From a checkpoint of a small image classifier.
Model: 1.74M parameters, 24-pixel images, arch convnext_v2, norm layernorm, activation squared_relu, patch size [2, 2], layers 8, width 160.
Rows from block 5 of a small image classifier, named by matrix and row number. Rows with one number belong to one neuron. Each number is 128 + 24 x the weight over its row's rms, rounded and kept within 0 to 255. All counts start at 0. Numbers have three digits each.
After each neuron's rows are labels from the 100 images, of 14848, where the neuron reaches its highest value: "peak on" is the class under the peak; "strongest on" is what is common among them. Only what is clearly more common there than usual is listed. The data: rendered scenes of coloured solids on a plain floor. In brackets: how many of the 100.
# fc1: MLP up (model.blocks.5.mlp.fc1.weight, 640x160), inputs 0-79
# fc2: MLP down (model.blocks.5.mlp.fc2.weight, 160x640, transposed), outputs 0-79

fc1.549:125131132167115082138115151098106157136111156189123158138122119136149142114118103126153144092027127105189135150125122146124178136131114132106114137106168117151070115165126116115098153127126104155146145093098134139117163165179117148120103113
fc2.549:150107138146094165148143132153135171107113116116139100114102125145134119122112085130110136086124148137098125118140127114110105145108120116101148083118130084131160124122120163127107100099056136096115135116130105135103128173077147122172129120
peak on: tube (82)
strongest on: tube (91); largest object: tube (79); its colour: pink (28)

fc1.445:075121129137086165091148109133151137128150142151127097105169152113145140118140155101125149134139118110095131107132126100127166124160134135170156161136155124086153116120111152120174134106150098131138157118129160115106105110093145158114125122
fc2.445:144113126117111126164128098131120116101186139146134141098134138126164150133099168114109138147145143147143128153126146093093143154131138155116131120127119171155153134124103185097121143144118095127097123138121159099122164116106139144164072105
peak on: star block (56)
strongest on: star block (64)

fc1.438:123140105130105114129101141137141145110096157117144135118167161101120126116112156119146132090083118133142122170116126151140100104163124147167153119103119135140100155135137129160123128131147131123138109154115160106153161123159112110151110128
fc2.438:124106150099114196147108150089172140131143116141141087099115115147119103139083142110100118116132129122099122115147087105066094170128122145124167142119149123089117175122118129132110139175103124101116122172091113104129102152120118131088107114
peak on: bowl (32)
strongest on: bowl (53); light from the right (53); largest object: bowl (42)

fc1.572:120106168090138120150111118148118165097122131143147108139090094135132142145117131118111097116061134149096117123125180141179093128135131120115129140146153121183078114106136128135138115149111084118144133120138123169099179103139122096116153138
fc2.572:149085153100137092133128123190130093091166114099101155135116142125143147102132115096111138115112130114142135137139118133144109137109163124125119095122142109147176102144115216097171150159139164118122128162148105147079135149093165143104143126
peak on: dome (78)
strongest on: dome (88); largest object: dome (85)

fc1.200:106122146149109081127111117175145151124147143189145111115159138165126132116181173148146120086095104098106121136158116151177133106127153158167149124121139098143131117132090131161121097089141105156097113124135178109166170136159139093075126143
fc2.200:064128114131125178121115129136124145102114122097125085159176134120091108130126107120134112106114107103142135132114102103164106097128119117119172130122148139103084108114121083117163120156157114189120138095101158101121168131166138123096145147
peak on: cube frame (58)
strongest on: cube frame (100); largest object: cube frame (98)

fc1.478:151144106117142096123138138125120135111119134134150148140107095125120156113159122089133121072098127136136121146121158122170164112154113145113148153135128103178103132115117126149157100123135134109141169150099148138125191148151116061053119136
fc2.478:159134106108136166151138109174129108109139124124179072115122146097134072102099114157124142076123129137133143117125123142137121149102116103098108143130109157119172119132127138129143108070127168138137166103138107131134143132107116138128130103
peak on: bumpy ball (60)
strongest on: bumpy ball (72); largest object: bumpy ball (70); light from behind the scene (61); sphere (30)

fc1.291:113120156122136131106129092118174144086154166107135154166151128102164159132139116098117145133065106125130099172073135137140108131152142157120108108107121112133099124154119128126163128137142162126150116120125143148118168135111116103119155159
fc2.291:162196169129093114119147079129123124105141137130132154125073143100121103082125079147122135133136125089122125130160114170109138113092129103153112122141070086088116105104153130099117095133125132165112151139136112124124123170098123113118128153
peak on: torus (31)
strongest on: torus (52); largest object: torus (49)

fc1.95:122167156114144085148116114152121159093131146104146117182123135135145095090134139133158088112119092139133091119163150132130107116133085138161117114114133133178128085120128133157117163133132111125143114151091139162095152108138108104152153159
fc2.95:104074155134126121144134137127097140077153142137159192116138093120071095136096107108136113114128126131129114121156146116141126098123102127112130135117149146126111115120153176153143132145137124143105150150152087138096165138113136145110130102
peak on: dome (73)
strongest on: dome (99); largest object: dome (96); light from behind the scene (68)

fc1.474:126118145142102110146139131116144154108136157122150101159134156112165124125150119131152085098092132100129130118161107143137103116100102146107155165080124090163137130118135134122104123127125171110090117146159128154133219140151130098133140161
fc2.474:164111149153128154106149123140139185137145126117095119153201126120110121151113160114120121131142119153121075121132121146127104137111135115149113119100102114155095155139111100160116129142090089145136130121107147109145139124100149139124086119
peak on: hexagonal prism (77)
strongest on: hexagonal prism (87); largest object: hexagonal prism (82)

fc1.262:121079136078108089136111122114156150101148115118125157123092113160119124145164156119119119132096125101119087127124137111144177150168135101150139140157142122168120157088136134116161098111132133159180136145094148112052122117153129129131111137
fc2.262:109074117164133138127133133093143182111123136142104138137103135113143086129161121176149108110115100154106145115128101150120150155110122092123133101133137127135135119122142102196137122117164124165137138139140084148150088122153109100102178137
peak on: pyramid (29)
strongest on: pyramid (56); largest object: pyramid (55); light from behind the scene (54); cone (38)

fc1.562:107085134145098137104131125128128185100141152112105095175114143133102153116139142119122106155088138100107122116128171113136142123107136133126103166117139102145085092079157137114160113140160126099111190131145107138090120094137121116146126156
fc2.562:084181106129124136137114098086131185094137128166102166119130161118134130151096098143135101124134129135159136101143106145123047141191111143107125124100134142104134117139121154139152117118132126100112108136155089100115188178106111126068087147
peak on: star block (32)
strongest on: star block (72); largest object: star block (67); light from behind the scene (51); orange object (50)

fc1.591:116150127097109141104115118117126136133098127111135087134153117107147145080145176133140092105139115147168119159128125156132120101135113174168195136115148119114120131120149155122100159087152083089126140118149095169145191106108111096082165150
fc2.591:103151133139120162103130129074123130139101150145104148124117145092114125131104107152162130147121101147130138124131135129125154103111112120143093142155145136089129119125108133140095161119134081107160094127123130128126080132131126088091190186
peak on: cog (52); disc (32)
strongest on: light from the right (61); cog (55); disc (42); largest object: cog (32)

fc1.448:155086134078141098132137136146124139129129134160112111109117121106154130104135122094124102117097150172123103126084155121170113106113099167089119106093128095138106085109101137159171104159140130131140110157201119126123158119136113114145102173
fc2.448:135176126151133078135107166131166092126118121142137122170080140142137126085107090125111128125105142106146153099099103140115137138159170132112153119118113128082173093119108149115145147116112157105147128136118120152104141133094125143097167109
peak on: dodecahedron (85)
strongest on: dodecahedron (87); largest object: dodecahedron (86)

fc1.337:126163140110127109071140144136134170126130171148113095162129119134167131085111141176157111140114099148129125123130125167158127095124091130174139113089093122162122140126144126114086149088123166137112135185105141136117146093137128137091154158
fc2.337:095084114125139152111115148157105125149151138151154178097137100084112123127132123083107159120121151113112106121094186122151115138120153123146133129126095172171111151083103115111153147145147148194112130121095173121115133099187148124129151079
peak on: cog (25)
strongest on: light from behind the scene (55); dome (49); cog (43); largest object: dome (38)

fc1.198:160109150124089098114126151145119151137158139188152132106155111157146123123186113112146125155101156147134122131096106110184170096147125121127166152161144119140105142075131117137159094060133092160085148104107125102110120144168136085127132148
fc2.198:123140110126111134141127148130134159182155126106112098173146136136119197114120134068152127167155133147125119134118093162142125153180115134117151144152132113149133158140131128195174130138111168133075122097134116142123118139097146126127124136
peak on: jack (76)
strongest on: jack (99); largest object: jack (97)

fc1.374:149091132098101137110125143148150143120124148188138130118126150092141143136145120111144091114086121136111123132097147122144150137129108172101126138169171095151093133117174060110126104142140097120135154171155096156133196134103097093076112094
fc2.374:146125116139109130111122126164142104139178129100103103125143141125169118061157114102109149167120143092106144127146104119136129152142164143136151096120131121158152146158105164079187097155155149151123123126118156098095150139125158127157159135
peak on: sphere (70)
strongest on: sphere (80); largest object: sphere (74)

fc1.37:139101157102144138146119120158124150136146110152130112121152167112090097118155090126121097109150130163108101147129124150149109092072127132129089152112114102171135090140144161168095077134146137107118119114139099091130180128143117109115124125
fc2.37:141101117144125058128160100125160121104089113110117108161138141153122099155156139144077133119143133154153129124137129143066151110122152090103172151088145113154126130112148151175080143115140110085109136128131150150135112097116138154132140113
peak on: hexagonal prism (26)
strongest on: black object (45); hexagonal prism (40); its colour: black (37); largest object: hexagonal prism (36)

fc1.74:120149142114144122156099146100125130148119140124138129128150147165138099095173141136092088119073145127117101124148112176168139163157154142101133149133161130131099162120098115167079143075115132079156100130112124131171160136177101091141136145
fc2.74:123122134083150114154119111095153166126149112131140126169167118136168189147104128091150131127128125151140157143107091053110141090112114124100128159172150093111165123155189102117123138092112134095149113146131111139091136147111116152108132173
peak on: cog (34)
strongest on: light from: right (58); cog (54); largest object: cog (50); disc (42)

fc1.290:152132127075104133122112141141119150152116133134169114095116122125125133132162159078104136087131143133125136111095122104170162103130119143130197109194142086136116145118141128142157125102135105161158120148112138144161132134160131117147110130
fc2.290:141087119134107128129092136134113097170132120169077123116135120171129165134145101113115164125086151111113134117107085158161145185150087140134111127157130132120107154133120122140139128148130149127100133148157092108098115153088133088123149130
peak on: octahedron (72)
strongest on: octahedron (100); largest object: octahedron (99)

fc1.199:123113143159068124117126125094169177111133150139143137137135151134127117121152133093131128164132144104120113114117111130181117127163150134115159186150119099080127151093150107095150116136146134192077148117145091157106103115162142133135117130
fc2.199:116146110119137158133144108152102186106173098125128167131120141126147163147124133119148096165151130180159136110146125134145108156166105128092112116104137114146146117108126167184180138094142165111140123136157102125153183186124147116138111103
peak on: star block (76)
strongest on: star block (100); largest object: star block (96)

fc1.490:065085149176121175165135103080152152166116118131134153127094142137127144090116119143136106118098157155147111145130126146129117119136150153146131154102162111104136141130140141164124120108170154107160151110100185159112151132147161110129132152
fc2.490:123153081133124162113136124107126209122134128126143108180117107153133144161146123116107153089150135137145138151101152124150137171154132129106146098126169143108160131128087126136111118152098146122104107093114141134112111165159132094132120096
peak on: cog (26)
strongest on: light from behind the camera (80); cog (34)

fc1.534:098109139160136107145138119079138155118173176138138121159124140096111108125135132120175138133085146070126119143108142125144096155087140160150143148128132094129148106147141097166138110103138124153103135109092119103089157172144106145175094137
fc2.534:078125121141160144091117167141108139162084137143143166122178128083129122125105100111140129145192139131089105104124156122133139164101132085158141125139128122120114115116096124117113144109123141154122127121127142171168095120156148130152133103
peak on: tube (28)
strongest on: tube (36); largest object: tube (36)

fc1.376:129155121146109155103124158107146165119123149160140165124089121133094107120122132114098138116108131117137136113103124118193157092094139128137160117178143112133098111107099104129151099135150104139135180149082132185137151167136138140147110140
fc2.376:152092125139095116110148098134146114136142121164045091161098131125148134134149100116151131100110120112104143108144075153147159134151107105132104103142132085145121102148117145141117141120137174147101115146152092136121139132086150128121184143
peak on: octahedron (38); pyramid (34)
strongest on: octahedron (57); largest object: octahedron (51); light from the left (50); pyramid (47)

fc1.351:093121138089090158142115121116142144076165120118155082141145157169129152131126154127098113103133132128125116136165125130142163109163125121108155097124170135158140109130129137173136130090136132148151120135119162164054094094111158155164130132
fc2.351:112083134122086160134126118135137091089158126155157121118103149106113089126158140129100088109133105135132140148156131129171120141110117112136121097130142114122129118133110152151134095120129164160152128103170090134111115176134116135126155148
peak on: pyramid (29)
strongest on: light from behind the scene (89); pyramid (44); count: two (42); largest object: pyramid (37)

fc1.396:175120130155107100125134143166127147122165149158110142142099126111138128126140103109170100094107142163104121149098122153135102156083120127096091106091141092189110110118101103180118098102136130163162112175144116123142168143161136064117112119
fc2.396:195158129119128083128127140182132121103128128118142100151108175132130103110106157131093133102118141149135143112124142117087090113092196113123126134079120071117150117124152136150112139084084108106146151113078161138123143127083138171122104120
peak on: bumpy ball (28); dodecahedron (28)
strongest on: sphere (36); bumpy ball (36); dodecahedron (33); largest object: bumpy ball (28)

fc1.68:130088129136138102125121123124205147110115150190137149119169121107159112126153145101137094121099120147090105128119129106179107120119126161121154124160169114095112130114125117158166109158127080124079104123133165152154185150134107075143107142
fc2.68:104143156133116177137159124054130160108145124142143149088114109100068097134151139119119098176141112144143109144145109151089150097117111117138092155155132131099105148146140104164122116150152121129131149137141135109140121094094119099093125110
peak on: torus (53)
strongest on: torus (97); largest object: torus (91)

fc1.273:141131128134151111134139146153131139086111157119137137195121151117122151144114138111132088114072111165118106130101152111137107130159103182142138114139159139164085113113133088172151128129133123095119153176132110160156166110134114105097119124
fc2.273:119111122159116135136116100135137130075164114085094136095167154111151084076154120085102137143136122090110138123145099118148112152119156138131135129138145174148120123164101191118195130135176150165149111108133125104102124120131155145151160152
peak on: sphere (57); dome (40)
strongest on: light from behind the scene (70); sphere (61); largest object: sphere (57); dome (42)

fc1.265:140086159104112078111156139140120144112112159146119137156128116113091149142162110120152151140102119089142115124114118150169158141160137150158128143133128090151095106153154104133148136101123101127128114112183079153116126121148105100146133156
fc2.265:164136128160109153142165129098151134097145126137116132144188105126156138120113132111104114092112134120143106143144101129048097137101129141158126099118126056098179112177113105098122124124069137145159150167087166130094134127107134099100123119
peak on: cog (43)
strongest on: cog (64); largest object: cog (59); light from behind the scene (55)

fc1.502:145053103111135113102150145129117153085105167157097136132177123171150165112129120121144126088089121081124117146137124132141114117128105150111117140125120101116107080127133103126180108118121116111159147154157120155135132130130136132146112136
fc2.502:137187127139121085127131132063128154123084133122115138158118109130115101109088090157142109088134130136158117109120091143081088124122128142134140145113108111057137092140131107167109125112097079102132139154112103133126147120084139139074135148
peak on: dodecahedron (66)
strongest on: dodecahedron (84); largest object: dodecahedron (82)

fc1.183:150142135107144124110109133130148159131098143165124080135127181115107139112121127113099097093098144122117119107118139157180075122142138127116132126095135129147115132119120126161098106154133071162152135167140147172132162127155107123158117152
fc2.183:137129105132131156121110140143163094168129117114117092129120169170154173138095107095152106130105113118160077132099080080130100170167112136123142170090137143097147155125118139131091147142169174092103089131150100136132106137115139109100110123
peak on: bowl (66)
strongest on: bowl (100); largest object: bowl (95)

fc1.44:148118158137145078109111142152121148091143161182148133156134153088141139109123114122144113106129111099123126148082136115146137147118092182129113099127105100173126132140124074175137118127146116113138151131104116137156147142149116111092155112
fc2.44:165173143123092117110129104156117078127130125124117067127088142140155084102166122138128142115131113098136152119167114145140134140092172135140126122136156124117142126159132139109142116096141113123151107110129154121124150157121155151160177117
peak on: sphere (25)
strongest on: light from the right (55); sphere (53); largest object: sphere (49); bumpy ball (41)

fc1.548:162124152139135117156113139120092157112131152185100159161129126157136160127127132111143145085104126124120131128114142171159117135157115127096114088139181102152056127125139128121164110160131130131151142151152081188146124145136152113120100138
fc2.548:155141117113134129154111119142109146116144112132130130157084137137167098113105117113169102131133132130153139122148141167124137127147170144112125111106143084105172113158117124115155111118101121086114150164117140122059171148102158133090147159
peak on: dodecahedron (25)
strongest on: red object (70); its colour: red (57); dodecahedron (42); largest object: dodecahedron (39)

fc1.272:169106120092123115124127140153111144110096149114110111148144122144149145112168114121111078089094137095151120136101150139147138103121102141135148135140129100151111140112063153146100103127134166117131157109161107106125157104144131153089110123
fc2.272:135114127143099138135156139143083113152101124129138087082125104128096131151115133183137136092161112137118104121140112141168155121113089097112105156131122173124112158099164155167124090097156129098107128080167077113153151149095107133152153129
peak on: bumpy ball (99)
strongest on: bumpy ball (100); largest object: bumpy ball (99)

fc1.66:129107153117098127109129124122156143117143134180121133120171106156120130122170127097113116161130133116112121101109103090167144112153142111177145171168122095149106118070141139135180117082141083141069140103122133134115171116140128110123125117
fc2.66:141142135130080121136161102136114150121185113107116079124152130123121196117132134075137124150149113151146116149147105170144147141154125133114137121131145142157152108172118148149131134150118121137094143121161107139113108151079133111177163144
peak on: jack (73)
strongest on: jack (100); largest object: jack (99)

fc1.340:123115148107103148128136089147145154139155140132175182140150099130127133122122137106097117125106108098136124107108118135115151133155116090169118163171121084189131121156109140129133099081151102155134149105123111094114149149154109104115143100
fc2.340:163138131119146070131136101145120114131102121139127141177099123111107167152180106138135142099147116148138137131126143134103165167115133087113129107137138078132146108139127076133099158085134162118153135126139146166130116128135117124121140077
peak on: wedge (25)
strongest on: wedge (38); jack (29); pyramid (28)

fc1.412:102116139111101130128129118123146190093114143125139146128116130160108139102136146127129142109106082134109082133135162150179155092158124123147162149174125122159085107102112109157146113128149060147152144137112153149086129138135136128136150169
fc2.412:108123152136119136102149107148130160144177139124119076148142123098155118130155163111138102082128120131123108136136087149178087097081117115123092140132130112111114102145103119150128141143106138187126160133146113114154154107106174101135162150
peak on: pyramid (71)
strongest on: pyramid (97); largest object: pyramid (94)

fc1.240:179130112157120094110141114117119156147168139173144125130134141118142140110128120138077096091100153152116127129131160139136110153155053117131133146094143086154146141130101116149095153091197126128154110146103139134095166095162134124134135135
fc2.240:137123114123099154139150093110159142150124114082126096118180127158135100118085143103102142132176162151143080128136103134154148102109126132150128144098125112125103139152112149085087119149092102135104121134134117110141146122084157138131100141
peak on: hexagonal prism (49)
strongest on: hexagonal prism (57); largest object: hexagonal prism (53); cylinder (34); largest object: cylinder (25)

fc1.430:151067146124119111128085122146113183112109164152090094134103151159164168144150101133110073109064156104171114155131129128158147134138089100125107132134163064137134100115107165135090153138116108106176128128154104125136104115166158145132164113
fc2.430:185131125138113147148149131175063129119109123102164106113136139145080115124114165130104148128139139146102110128113153162128165175101119130117091127121123130135151116099094207142107073132115149105151167141089126143103142131096118164155115181
peak on: bumpy ball (25)
strongest on: light from behind the camera (59); red object (58); its colour: red (37); bumpy ball (33)

fc1.629:095111129173109130122122114087148185126113154111136118112129172128128135106127152101144122127121138135143113124116151140216132114167153140117164153108137132099108119099125097131152102111128141170088141137107119128086139136147136071136115139
fc2.629:108154125161093130136090117125127202126158113140132132097121162129152144134099126128107108156147121178156135115127111124136102134162115146105101164099133135128094134101127166153142131126167126093124095138143101093156203140097134119140109117
peak on: star block (86)
strongest on: star block (100); largest object: star block (96)

fc1.62:063151124122127132123131174093151117152065135133108105184140107131166133145096106113163143143125122113109115161157133116156122094123137144167122126124152129109157134109142111149142108169140119122130173110113140194130138166072116162157117153
fc2.62:157142139158134126088119204139100111110094127110137124149149114120104132115113100140129131118151126139137132153110106147135173094085142137130155147093168125130143115166129143153119119110085108115114139130121129145123110112045144125122089141
peak on: torus (31)
strongest on: torus (47); largest object: torus (37)

fc1.479:114127135145123084137114139131150162109104139134159147145108118179171110109169150076147132110091119094109119105132121160164153163130158170111149100108177129147119145151109089142098125103130143157152107099140144134179165166167118091079084148
fc2.479:089130119157136141130121138136129165134075132113143093145188125125127099120128098119135131086096113101105127104123072056135101109092101108105142107121117095079093119145151061126134106118108165144148123128106123108118165124121119161116157139
peak on: cube frame (35)
strongest on: cube frame (83); largest object: cube frame (80)

fc1.326:113098112120124066123125116110139149132109135110099122139110100099134110142160143148138085145053135082131101138128205130170103166113128175164160161129124088127139070109121140124095134153142135169164164130132111138095130139134139113141153111
fc2.326:105137152113098113113138097155134061128118128109155165118097121099105118105096114173152128127116161091110141138137108124144117062136155116134098127180149097068096127151120142137116116130126110162126114119148106136106125144082078143139081149
peak on: torus (33)
strongest on: torus (50); largest object: torus (45); chain link (34); largest object: chain link (25)

fc1.443:115125146136122078127109132185155164148135127205123157110135110160167100136164160097144115130109107136097110130117128113165121123140181120140140130136143120136158115146091102140142123106113107168095091096118149104153157148146145094136094147
fc2.443:081141084151146173135123148122180150112130119102126139168122128127087108141175126135125164155123092186147123148115158127122116138143111115114174116137137139134121128105120117173154143138152133162107135109117157111146134107209135157129125136
peak on: cube frame (56)
strongest on: cube frame (100); largest object: cube frame (99)

fc1.281:118176124091129149102150104121132136125146155109118080106179146106091099114128161174073130119169141146146123109161088130149182132099115103158135122135110102146116160132101133102112164113114170110175131139131178111092124099109118128118112121
fc2.281:107114146101150181118142107147122137124132121112150097104101141145120115123126132125099113148134137127131153102144147117157158175154103133129099153137093133105117137133120149068134123157127160109139153137132128147085136133059127107123161120
peak on: wedge (25)
strongest on: wedge (38); tube (32); spring (31); largest object: wedge (31)

fc1.32:164090127154145089149143141159142142121141139159151148159150115101145134115136112114146105096109115125102116140123119111150129092128097178101119106120115092162108092109133099160162094125120103124151161164135096123160190137152105073085112114
fc2.32:145204119139131098132125111130126096131147111091133080138108156122154095080146098133120122132131160107149174113104109159116122141143165132128134153135154141098164099165123122126155105100126113119135135114117165124130139128106162154118158124
peak on: sphere (42); dodecahedron (28)
strongest on: sphere (54); largest object: sphere (53); dodecahedron (37); largest object: dodecahedron (33)

fc1.188:126104141129103117126132105119158173098173156107158165125109135107126132131140155147117125103123089130102103135142122152200169108150100104151108143124118092186120126110098086131138105141133131181156138127154111105103141137146148102134107150
fc2.188:120113131148108098158150129079130207118112133122090122129087143103131109110140088181135131139115103176144137117157096161092170142154101108105124089130135120136165105142125152177106132103170121121116109106142114119140126124111124128088172126
peak on: wedge (75)
strongest on: wedge (97); largest object: wedge (96)

fc1.84:141128137139121133108143131117115179120137143117108098154130163121124127129107122151179111076130097130151119128154102145147099072105074138124103156078129116169107132135125154166108117110169148117099110155161117134141169140137108127115093164
fc2.84:157100113112104151131157134127130186118166144123101099154101108109093136133148126078098149147148139164134105123135098147119143106177101116110133112164128154152101183110112134209138144137135123140120124088148144102135163131113145121146108138
peak on: hexagonal prism (91)
strongest on: hexagonal prism (99); largest object: hexagonal prism (94)

fc1.4:090177143118134147103110132146129162143166188161110111116162138126168112119147164165118133139163159148133121128144086137130149112102125128177152133121118107138122134134102117137096114090135066116082100120098121118132135113113131101125144116
fc2.4:111162109156156163136099112111135099102147127153110126172105123153144108127140140111151134140089097122130125146109129136121136128130165155144165091119095166119145109104082105089141143160151105161124121141099148115113156113197150118093167114
peak on: cube frame (30)
strongest on: cube frame (61); count: five (45); largest object: cube frame (44); cog (36)

fc1.267:104120134145103133120135118058153166087160157136152145147106146110088116094095131139121137078126100097101111110145174163165111133136145109142135129120136130165096112138127098163129139102151139153113165112088179139112122121130133116146152167
fc2.267:110077137132121121157145118077135148118084123138072142132065135121157092124157094164136096140135089172143135124162099101092189141161123112133136147114132137170123123126140119178119144131162127101100072135136115125141096125151136121087204134
peak on: wedge (59)
strongest on: wedge (84); largest object: wedge (79)

fc1.285:094110121120124123124132133183168166118161135156107108102140133140105115143155175155154109129113111127123081120135142091146104124109141113201141130098134093121128111140129141166136100112158110156080112124141123120134126139148134116175106133
fc2.285:112112124149121101173109116156098170111122094078164069144167119128107123143135092114113126068098124171147146120102116089173119151102104119090159126092131135130122103131141124107121117118154112140122160142121127134104162149114121124132161123
peak on: cube frame (29)
strongest on: cube frame (100); largest object: cube frame (97)

fc1.609:155129142098170117134142135086192135102130136202130177137159125128111120114145106144128092117084103112137115127116132147158090122146146140111135146135123108114098102142122126125081096129127086130111148126101136094140141118144127102146142123
fc2.609:138139132145114152112133102117174082106164126114109089110107155142145151133093132113125122142105067093159079131150111111127103153142109137162106138081132180106134128141115166117115150148176172117114113143162111108120099130124156108113130114
peak on: bowl (91)
strongest on: bowl (100); largest object: bowl (100)

fc1.397:158069115101134117149153135148105157091155140190109165131135096145149189116142118148149131098100119126083122130121117176124107135141110136115128121108134140116071135144138138137074129120180105098143116128131140137133126118138130122114140115
fc2.397:161127112099114108171113088155127046098134118112129102103080171141137082101101133129130116163154125131158159110156191129123135138152150120111124144098167162129160112159127159092129110141102102101117117108124149097123150100107141124134152118
peak on: dodecahedron (32)
strongest on: dodecahedron (47); largest object: dodecahedron (43)

fc1.197:134151123138124109126125155070190145112118127132150163097111158117125134150169142117175094107091127167096105162102083124196128100134145127122145141128146092138078126116155121133125100073138127123148119112094147091172136153176112098147119114
fc2.197:162107124101149159140112150105166111102152125139136117115102157166154142145110175106113122114100089084123084118140099113088116163129121126155112132109128153135158159137133140134119108151151195118118090163121097141140073115144115124084129150
peak on: bowl (52)
strongest on: bowl (78); largest object: bowl (70); light from behind the scene (54); count: one (42)

fc1.627:168106096133122158144141111146122139107151136123130159137139101150137142132137102128104128091108122103138124120116166160135119153158078115129110142121154069140104106121152105126109135091147154111162127189101123127108132109156107098102137134
fc2.627:162150129124102101177119104142150090118108088122120102187111112180140103112097131133141135161136145142161139127141128161116124126119168169122175106097138098088128119120101141100131123167081095122118131137122159116106167123143150125130139119
peak on: dodecahedron (40); hexagonal prism (27)
strongest on: dodecahedron (43); largest object: dodecahedron (40); hexagonal prism (33); largest object: hexagonal prism (28)

fc1.339:128144150092104133132137128138162159117174134124134163124106107123093164144186176154108102151099125137114093095128147091139202134159075108155120155123130110170103147108118091123145129112142141179142143146116113121089108084140154114150114101
fc2.339:089099109161094130129163131083129158118107132124124124103118160096126080124136118167122072135150139170143140091141129111090152099161122087124139155119136134127133107127135146179090114124160092115138100107105116120145108107125096145122126142
peak on: wedge (74)
strongest on: wedge (90); largest object: wedge (85)

fc1.181:167091099069115109154135101141106141105122158116128148114140105143110141146165099133149153082071133137130131122108155159136105138141107122159116129120114093120083132139090131170098120101146127171163132141127108132154186131180133063132119135
fc2.181:155135146091101117147092140145115083117132133129153098137083132109104099099095109169119124133130143105120151097105134159083112182150137123135145166138113124069134115099150120121109107112115138134105171134136134142129126133080126151081108108
peak on: dodecahedron (76)
strongest on: dodecahedron (84); largest object: dodecahedron (80); light from the left (49)